config = dict(
    encoder_norm_position='pre',
    encoder_bias='all',
    encoder_moe_every=2,
    encoder_expert_mlp_ratio=2,
    encoder_experts_per_token=2,
    encoder_conv_stem=True,
    encoder_widths=[80, 160],
    codebook_size=256,
    optimizer='soap',
    adamw_lr_other_params=0.00081,
    max_steps=4000,
    final_lr_fraction=0.1,
)
Rows from block 8 of the encoder of a small image VQ-VAE, named by matrix and row number. Rows with one number belong to one neuron. Each number is 500 + 40 x the weight over its row's rms, rounded and kept within 0 to 999. All counts start at 0. Numbers have three digits each.
After each neuron's rows are labels from the 100 images, of 14976, where the neuron reaches its highest value: "top examples" is what is common among them. Only what is clearly more common there than usual is listed. The data: simulated stained blood smears.
# fc1: MLP up (encoder.blocks.8.mlp.fc1.weight, 480x160), inputs 0-53
# fc2: MLP down (encoder.blocks.8.mlp.fc2.weight, 160x480, transposed), outputs 0-53

fc1.194:489479493530451477476513494494519549542510468495472571474500447545521468484558487546406447461464525490469525523430441450528474571495563517546496438444499504519537
fc2.194:512503483535499443457519488470528489478511580493451576502530444437538502541482557504578483492389425502505532576434517539507496541469492420511553526504513540458459
top examples: crescents

fc1.466:519493399512490550472530511508497448532441537435538484450473428529567465492454592590524470538491478515526444471541513462522436497552565481442445470470452485464519
fc2.466:528444551456568475498624476544529508399490503484444475496516528510407519435524521474467513448548533504511463506454581523522469491454428487434526580456567551492546
top examples: crescents

fc1.237:533451487419490540470491504467565468485461531513504507504511514561516574462446482581505441559483460474500509512475520542451492508491539480481547493555577520494477
fc2.237:513471493503436521509398554491462463537481483463475515511524505477583468564470478482452503580520486555492432448496493514428508428444490487516518481491543492461490
top examples: crescents

fc1.223:477488461534502505535470427483527543474489619483526519495583400528549501486493560458475520473466517510563527485577457462540512423522476446471480452460419469461521
fc2.223:438556533482561539425562543522548459429546441484433450468553526514516463517525499440504497459509460507535511488549454518520501519499407526524552552515493472476456
top examples: crowded

fc1.315:483480501474537534498502552529510517492496536517488487557555462517462456508511483432534506548445510484469584443504467502525507483544496474513505504483482534496491
fc2.315:562523472514541463542505461482561520535515548512488462555485513461605493467531465515544535459524485484497488539419505479434598476488498584423577460577483558566489
top examples: target cells

fc1.272:480500493459421449481524545542448515489541492565485474479520509489497515447449554509467458510492500497500497557444510481506472519605527479462513550474535611551461
fc2.272:571547518540465444549518565458565459533545465440479541487511576449506435514492464501527454540487531479464415541515474440484449472455539459559449506465487562512406
top examples: crowded

fc1.38:513464477507571447523463455481457454507548494433545501507495587417478517544486481559546490537549510555434476465485505548451522499522507499457508478431468552493457
fc2.38:517498467493497570443536503480508502489480552603463527436467515525466484492473557462462545437529521509488484556516458529488522527459478485544517444564481471452533
top examples: platelets

fc1.338:511472508506463512526540446473457499577518522485463549567530482462442451454487460492492405492494493502413528547454496449539489529470508468497459544529517504519524
fc2.338:482452477459502484432490507510554531536500534492475434481439524500496601574503577522461509483545418471489502457472538538494503452519485528465488445444477515484486
top examples: spiky cells

fc1.421:482585466461493469478529454591488484566510465478531545473520521492566526475502469455524505555507497528454508441542479531452530475606522516522528527511507412549530
fc2.421:521503535539490547568527463542511402569534560496500475483565486561479520495407453540460529481525479463549423532416510447533453499488459545486447404487519497484556
top examples: two lobes with orange grains

fc1.122:498551451470528505505572494525469563493400447544496485559456458487438475499451504489513465488542537443529532464479444498400473498486484537418446540581465479538533
fc2.122:496496527518548503478525494549498433483527457533519499502527524532484565596536493496526465534526521573536586446547539520538537501542470466556481529484574538506474
top examples: spiky cells

fc1.408:515499538436518539589528511458476499465503504455497485543423482439513464544543615445407453530504498432522530456529489483479494561462508496449509514480495515426481
fc2.408:472605497504471508431472504527488478508496524452509529534539474456507527399540478517535516565483488626479525539515383504485499573472486505484485495503476396507495
top examples: target cells

fc1.2:540549550501558433543491537462568413415488525496456516456586509450451452506444468436506531464479501477441548515466515485476440474486513525500454577504535516514500
fc2.2:500497475478464508517475558492465510511466451458480543551503525561450491505546501515530446555497542461567508460471501518520525500506465493487527449506482525476502
top examples: crowded

fc1.185:495447458477530527400507474515533519467482390509444488409417446487541531473486512536493458474500543506521476495393465489490524574479533586529526500546518599430493
fc2.185:474496531442484515510441509482489510539514528515521404448547460557538554461510524538496465519524438504457579404500480433448540550483524490504458535403536467448529
top examples: two lobes with orange grains

fc1.176:515517623459435511506511467563527496449449568522481458476550486573475493419511406566526534515511468519517502543496416496513484531466536420537539524562469543554480
fc2.176:543501516485460498481486441423527422615526484516477607445491448411605506475485508551544449484475549544543489482520543492477443502477504487535486461554545524472477
top examples: crowded

fc1.186:512429466467499463479395497444490519478462574437528483482482523533543499518518448517523465533470548501426470524477517539501524440513553499448517488514497470521464
fc2.186:511466484529473550553474408504483533472572526560521472538503586516551416498525416420522489445505533559535466510479475468546445559459482432459541505515505536436479
top examples: lobed nucleus

fc1.470:455502530503529419512575508430479524559418447531505482520467496483468493506569512515514404494460450466476462518460541474455447534455524467553483489445528533460457
fc2.470:522433507482538463508509542498493452529508538456477534481472534532585538468550482501488570518451540481460475521393471456538575475442507515465521567507492451528511
top examples: crescents

fc1.439:533508518465499495482510520549517426493448487492481419531532479545551489480495448414531493547494480539494435509464424439423468459500507493468442527466616541486508
fc2.439:468463487502501484508472542539516567473548442508448534539480479484426509464459504447510551440439550460495552578478488479557521408500484536514544473513556501494544
top examples: crowded; crescents

fc1.143:494449516503468549478515480511441483498539496537518540504514506553512450475498409523566453552549554467504560496490488518512473489565501459481449464541470457500552
fc2.143:463502486498435501601524549462484537463586496482485502551449511569509477533455483467549513564525504522549535503432421579530504432509583522517553526501509503524467
top examples: band-shaped nucleus; lobed nucleus

fc1.216:555506485538459474544490423429472576483465466543515454504506421577499576478479441523435502576512508492492446515499481447474513524486516500472516474540465404505483
fc2.216:569514440485567494452591552546582541429465591479505441472494518474477499522520426535554511561504498586468469483512458435494488449481553502503478500493508522464490
top examples: crescents

fc1.305:581545509543507510479461514492464534502423555436560452498498386534479487457510567536461413533580499483481486514513511479502448555550529534450507538485529487465549
fc2.305:519539432495579531499482488535531478453493497473581460530511442488549501479544499451506504556475424550523551458567468461440481510492547524480522397415499519472508
top examples: target cells

fc1.351:435550545520516525491564470498580480461509521491512495491530495451464510498466478486552486506530502465550490564499417425444506562466513473530485468465533551389522
fc2.351:501508501485514406511438503468468526508397460508582532543503564530449510448493457435492551481483544497508522507464517473504489510558516523533498482465482455509461
top examples: small spheres

fc1.379:516530490533482462502522541546481542517531535511540482558491540490520506437472455530469512530439512461530539491543504539408439556485427449524438486490490429524479
fc2.379:436473490439451560507517403396545451456526438453427535434531515462446537469553458580456454532481494459420466496478452473551497477562570451473496500507532480473507
top examples: round nucleus

fc1.110:467496426507506449538489505491466445525482544412518511448458496461512551487421564507557434465492533493470499479481500512518530513440470490476481543468496524500476
fc2.110:524493452541509587474515562503489531503500500526581443497554480583506514517547449478457482524515481497520471484525488452556461516598492557507546519537469520497532
top examples: crescents

fc1.458:502466470484503503481581604514505524487457505481546522412540530518471470482564458481521508573504530536483576527477487436515566492476556442469410534516521535571485
fc2.458:435479466536590444471535454491474463460524489518512549566466461455500472488510556508454536498453557538508547491490499542502497576571484511551505529502460482489540
top examples: spiky cells

fc1.320:566495526459502420573485480510534486541503474506544561481489527490423557501576543560469455488466516476491494519507551474438450521475494521472469386543467540452440
fc2.320:511513501548475498450497452533497478587530428507516513557421514439458554511492428505497495471520503466505515538480543527562416539525469483542463479490486515557501
top examples: dark grains

fc1.287:561501488497470541521441419546494462539482541441536537515432476498514536551564505528514460451500472478462456523470443530470494495479496569515494469542534501527490
fc2.287:601448531530493556518459507588449625537514461431548439523522522476474509476544572437542493495573470503488569515475485523508484509535413518528460500447520522568493
top examples: target cells

fc1.348:501548509481484507487442414491514529509517526458487579501511549509550497478503448537447465455453529534531522455473429540471514496550554431526452508484522514476435
fc2.348:498467460505512503567554508619502425489449526528455507532482465496530489528541487485482514520555532461482506467525426517514462520449431567519504509479539453461473
top examples: discs

fc1.188:480485469468488476534571482510514498510522455477485453424391363558518518531518505574450463515472523535527450495514488470470482486604586534533422470498508439539475
fc2.188:477509497503498539533522457479508468432585483437511426526524498495469544436494469474487434516516513544526530488491486443438534509514476499548461449491578508499548
top examples: small spheres

fc1.12:538497533517472491489507546513461559481522516510465597517549525566436429529529462498543449502531534438508443449429478559494526455460463432454532499548449488470488
fc2.12:536463503506517526521517469507529509540479528516530486510431491449539502501537464548513461521511507504466472543478579451520462529543492519489486534511558522530428
top examples: kidney-shaped nucleus

fc1.114:568442488415455531510506469473543483516597484499572470444522488546503451526543463525466467480456507428533542484458481546433550535568535542490493483562471530498449
fc2.114:460521523493539596455498466493473392521493455441492457450539489449513533524530456551498444521479482559470477444573513493492444521494466490493445502490513499484519
top examples: small spheres

fc1.255:582456533503517477452505469475530520576503444499541501594561526502543450492489499468502421559524482536527572499493480503484471435503602534445541560542376447460490
fc2.255:461568563423479471512515489579554491620514498478460507518483490471570588517444430578527541500412496562511521443522515496495503512464548533492495412490527489488463
top examples: lobed nucleus

fc1.334:538463538441476443471495510442513507528512497521478503461581533537516475492512483501535528540496531432535490506563435464534509553483521509511477536545492485507477
fc2.334:446578442564537554486474473513550529382474466518425504542545418636554538479516499550509456469574546562494415481506539510468476515458489517449475535493489471455500
top examples: two lobes with orange grains

fc1.446:488545488525495576488497474512554436493555496508498509506493539448481553463481468524446473456417469475461440540482464553527477447444592572532422478503498492439483
fc2.446:546441546533542491508447516497503506484472543502550489480542499513407504527526502540518502483542496575530536432565551497476564456528487555474521435452492485560535
top examples: target cells

fc1.365:543501449446477479546584508534591553411548478451499535493410491476519547538493499522525549480504487537532524514516470470478502503540523464581431492530484525523456
fc2.365:522519533522503495521498522485502427517516456512462504475511517528500544500485484513471525450435452540465589585537471503591564520521529508522559538534527476487519
top examples: small spheres

fc1.119:499470505483528459492549568566481503458500511490493503482553561507472525458512554525523507548523487521555553513475469472525470553481521423481469527536540436444562
fc2.119:543531482465591546432505496415490549513575484470547422428534500532552482500480443527517486434495450462507463494506510503535543499527385500502472465496449473483512
top examples: dark grains

fc1.437:510489508481442457492520461519491432522507471513548517470535497485514533494461530469499430476532439590428437518462489481476488591475489548542434510507488543467473
fc2.437:463547449496577567525440529442522534475536606450480401526445573534453436530459469524428502491463526525547501502479507461522529549491465488441543499434506491546555
top examples: ovals

fc1.292:531531523501523474505494512500532533559536504475500466462504440481500454494511552540445431575465543569552571475495464543473402570513535505494447463511434438543414
fc2.292:458481545501462520481556470522560450475525499565477469492567522512518440556493439441507510447517461470511526484547505438564579542492489461496518579546500452430503
top examples: round nucleus; small spheres

fc1.452:486528483548463497519489525506521445460508534516461519514434503403459464512523538527470500434472462472568502503460484536448478480504527465510472499591557485500532
fc2.452:561546508536463468435548459494560542472501546561486497512496500537480500557521554463479545579492498540484482527580501517474581504435492511497505485513542467519585
top examples: no large cell

fc1.310:519552423517554510505504534467483506443482496421425521487493508482469533470484494501513547530448515462451499488518487565546516546536570538466423525451539478449418
fc2.310:483526486458519461444562494505470528415524527556528513507495499544448539537510542533466575473489519480508487531568467451538525491537464533556531525536466477525484
top examples: small spheres

fc1.404:495465535467450545376478580525508551530512472551511533478521513518419554479466494427459469452552508561577450493472508471562497441515619574494477544485528500491501
fc2.404:474486509519382494498551488498467478512474462447503478499446492515462456493439396398510552506461528417503498527451439459509518564472471466505427490573463499493462
top examples: no large cell

fc1.325:486549475469560498451413528488541531490525415532480580391443514543523567456591455543437511494435458513458458437465551553534493447485572524488523481524575569496472
fc2.325:484517397465544554455463407500478510507458519443519481478500505492448505436448433536488504480578540463481489490534500507521539493502501536542481586466501572539586
top examples: dark grains

fc1.68:568550521484457545473502536537516626549516548486513597519502508491493554497491449484524516496436436521451519516440474449472469489503589460481445451452412571507527
fc2.68:459463458502534427571507491450579461557559532504457562509439516402535591572479407526530477490515495483553465572519456530485517494504574453566515557539531525512503
top examples: platelets

fc1.273:424523451462546498523520461466465478445617572502507490426531459512492495456485447446476507511452448503511507574511464464495472479500474524523511478419510547433497
fc2.273:540490586517437523476497609483558508514514476451520482483540479512500481521509518506495496399452474517491425449517572534467497552522506517503532541442483504498498
top examples: crescents

fc1.284:530476436454568461486526511498519518493511499503514425443561481488535502432450502473517531460500463538500474502496468483502408599553521531513490532487536497465488
fc2.284:522441527585551490539461547467502446539439546487499507522501531441511501533503497549477505469501454445500463506475520481518548490445473470505441503467524527523527
top examples: two lobes with orange grains

fc1.28:511474500472468528549448426457511549466561485530470473531557527514563520498556471521534391497535517470469469528456469515466515431508557531465541494497483457441446
fc2.28:509572488557445536503519473509462510483483480561524505489496472472548467518543507489491503550433445430495511486515546440567522492426508457512486537531485525508470
top examples: crescents

fc1.98:495565464490551437533368549553462510496536585499475532541481551440472492423465449538467524495533477533507579460550455466527500508463524505533432496485523508470485
fc2.98:450507482506442547497554503509532559523524480486516509477517484593460511502545474487500436515462543493456409473503528509435394588444489506515381508407577509488494
top examples: kidney-shaped nucleus

fc1.77:452468513530567500486539502521549491489527482482521551507420416505548569513564558484491550486514579548502468516469404525527414377505515517532515511514459504491510
fc2.77:516522427513538421469468448464502541451445488519508555520502429534526479516461560604486498455454493493486574529523548506496529533484545487481557474475526494530518
top examples: platelets

fc1.178:499580501539544506528548430530507513527531499484563471555559544545467468563530435485493557511500499522561509485534451427508465487512508479524572533553518529495396
fc2.178:478535502467551435514515534546544559433460493557474520530487549523436490512472504495491598530423487506559505543454541480556492538480524489566478465525490407538486
top examples: spiky cells

fc1.297:460527449455567521538483477469570495508504420447554559476526472485466554535533523493564527518541569489528494410444525430497449513481562547447541529511477506431453
fc2.297:512534530515479595464492541526473510489498468465464434610531419532491481459440483466457480580514535486478488524501504581536475541452459537510493528442617417542536
top examples: lobed nucleus; two lobes with orange grains

fc1.460:506440449452554540529474477499565534432489503438494510553522422397514541485487565588508501562443619514475474429461464460526500538544579525537470450475574476522481
fc2.460:424539575481526532487536524507527489478391458488487449442503447450451591499490536568504527464472528456460476514511463468456492584490493533439490567520517527588502
top examples: spiky cells

fc1.213:521439531556534527497493410518441478474452500494503488542461523487478541486506499486488486507493455457434517482470544482475596539475509496516539450529474506515478
fc2.213:536504424455443508522497499558571513487559502482483474461543475623466478535507471515507508544504465409497454526488546519508467488496505511455472527462500494438469
top examples: spiky cells

fc1.107:492539488457523499494534545494554503563485480525521541416479441497501495439525497490490533483460509481578470421446472460542526548520526512459460507491519430501545
fc2.107:556539458550569523529512520475458513468531575471536523509547454548571506447500535526440538530535528490392567424500492453563505481442494501436490572499497483465527
top examples: ovals

fc1.199:428430489462549453439504449446525495528488469465491455470528492540444521487492498470462499489538491521517417541443443496490570598533537469507458566505504496481469
fc2.199:489572532471507474460450461556465419459514538473435513508541466573530439515480497467505497492560505502505502499479481475529486474487459482434573510457483451503490
top examples: small spheres

fc1.148:507539559339506460483485444478608572497510516472493563476474506509516549549599515553531435444471491486541503445499496507499509431481515488499481552479482541450482
fc2.148:467433386537509525512493497509454449529490495505469522569564483485513498481509586615518488485488468542530477566543518517494429546461490485569464446527547587534539
top examples: discs

fc1.147:495474508527520529543431554520524481491533531471447510492533460474492493440514507472524558555494555503467553487491456443542532522526578454553524480423532537489504
fc2.147:467585529571439472502457535487506563540458487493497515535488545503485593440475491486505527502515540482498487453442453531516537517510543478473477417537498523549517
top examples: spiky cells

fc1.375:562499437458536495475468500529546564497494471519464515503525515527524491515576429479480460522565501451481512556463493535421467479442516489441447530510512490540572
fc2.375:557405521497500509513505422529530581497517558455534529490504494495500491511500477542491588540514443494532507538499579510453526511500503523478533498576496536500467
top examples: crescents

fc1.152:480490440450518580579565513516496497522534492494473472497471444479552519584474522526481569439544557486560480527433438530478506429477501503533481438501446451515474
fc2.152:510579504540404461466429490446465471466474417568504538566508572536522443457489500489517535542483518463452457539481541553565488507507457498441508501482476447515543
top examples: crowded; crescents

fc1.254:546487504483511522557454519480533496478522630508494494478544441500484435520560557547526482584495521408507598496465443503499481478487471518474541585488469552461524
fc2.254:448507552560463523523518480447423422499474494560491524459500468393428550478492579474451506502478526474518442491578526526524458495494537452542489584557521507492452
top examples: small spheres

fc1.100:546468517491547558488497445499503503423467426506415468522511533570454575482554457375481496535536571515537449549474496486599540453495581533541503456512514506544441
fc2.100:556507476550465503521434539438599514546510528471545533472466526435488483580534425528512417554534525496455484418523488450522549501509561481492496552544426508397452
top examples: target cells; two lobes with orange grains

fc1.153:527475519481546572494472533513495521451508540559500511482515471513403505556480582462476469464508534517525544370494478481573531472547544494502498511588543477552537
fc2.153:513474552518443524505510529493480534434469441538441566507547530473467522549530559469510563589458527450525512416449487516428488411473477508540548557466534504527433
top examples: discs

fc1.402:475512441481538478464458518521439532524503475476434538538483510522446529563495478466547536483450596488496454487533529555600541536487528470465539473515498520422427
fc2.402:447553453483508482479513535452478527462479511555543465500442485450550515527463482535484523552534471465488577548520456449427548519505428539485544541472508531588534
top examples: target cells

fc1.262:508472466482527467525468496484503542530530502508466500473535512405550420485505449533490458506488487431410517585408455479417502569456516536466540543455481531513560
fc2.262:523484480484442480442516463474425509472510550522530488501496545547555482475492444501523527470479557609520466485480518525427419523509514459488461454580537432526434
top examples: ovals

fc1.65:497437488486506495533456466455464462448522447521537472485522493490523463498468538512494445530497544532541546488508500484502558466501531480558465426531525539514399
fc2.65:486498458481478520545460463556561556593535480489467472532441483601489512558491515549524467518520524481451427501550510524476483472506605568493504486515544510480488
top examples: spiky cells

fc1.422:550472506532430508509441464475505572514557560486473521458552465467588549478517435505507476478430493476486493536544427526408440555587522412533504416481544499507468
fc2.422:508454467503543527458479484546522541516480420514490457526476484533554530520421422487512503516571560532525605501552419497447509496453429536501491523502491525527537
top examples: small spheres

fc1.369:484510502554534466492495455462472478479496578525477457497513522510497530485575509496644447533482464430456459480502486495456464593584480531565479423549523531419482
fc2.369:449560536546481475496511552518560474571412513483552533530492491489508447428456451503499544510493514433421465490453449591521515504475474516493564574510498452490566
top examples: round nucleus

fc1.26:517481543421455445533491490437497454484525502522538521428518444553533463466542407442520488499491540455525570433499497515424486472457585479473517507550501438517565
fc2.26:431467475497545522526519496481467414532530532474524431476583444494517429576477433426525509481427481499505583488516516475497518477464432483550421424524488527458495
top examples: dark grains

fc1.41:547499476511461530476526471483516517531466502492499584500450488493496509442433531572541485503418455527496476487473453449485504491535515516460575551523477512497522
fc2.41:589530501511442529497526506550541537515448512508513567491481518462544526479483478535486552447565513516473485465541450511547498545461472482539461503498558381506510
top examples: kidney-shaped nucleus

fc1.249:498479471497513549552466537524448603398478552472509430499499448459480436539534493536521561551578518461491515453515540440451544521479518483535578522576477473491563
fc2.249:544440530491551408492522504521493529493511555497461532477463486501483481476533557490472563429524560473414492454514513525555470456458474567468547470478489503478512
top examples: target cells

fc1.407:436508508536518515471462444521500537472458477513547533427435520459451496521538547535566525471491470482509608432510435510528414488473485558535552478453538525534486
fc2.407:539465459507573482509489461530433491410546498496471454541564421477454557464507536514430418466465502451475516432458493428518532506503529514441565501561485551469525
top examples: spiky cells

fc1.126:447446548473462462406528445470498505475538495494604506533522530461489547484588457503468515521386585508514537457413529477496501462469525419531469511468511453488448
fc2.126:553538562539558460538512521508477537455457454515500433496428562513488491443474577534526533538461457554533518531468583456462514508502523459434564477507515489496466
top examples: band-shaped nucleus; lobed nucleus

fc1.478:513547478478449461481511532434484477526530505457522538477534508546506449472475490471475462463532538544464487578508494474475481500512489523534471520474431440446547
fc2.478:498526521543486469456537493543512575475436445519521483436502493576420489528493506443490553541459544473482486424505483511500515493592506505477459517445493432482498
top examples: discs

fc1.99:499485432448507493526525474399530488491621517522534511459565530514464465477477448472496513526496497522505520534521478416515485555495515513505525467478451513482453
fc2.99:488590519517514491451563483579513530491497461451508459504515475581509493498486512536505548534468489546469455532499473482494573563523510428503502542407516459524539
top examples: crescents

fc1.144:503506494496493499460528453494527492514493448472418515540527486503543505422577558453515438466516469574480437527436445476496456589565525447538545555469546495511534
fc2.144:549445508463534488519556598506554475520495529477534501517531457440531520478488527508505539480430501499555535440485447439434463522438461497477471520433505468586464
top examples: kidney-shaped nucleus

fc1.137:527552438489510446468508429613475561420490549505504460572553524474515522487453549517486501436433484553530459505506462473440470569471526461522494436577480466500558
fc2.137:490595508482572594498517565495506492491520553448421450423485506469427448440466553531478509528397492498534488509527507511536467531489448513488500474508474444397472
top examples: crowded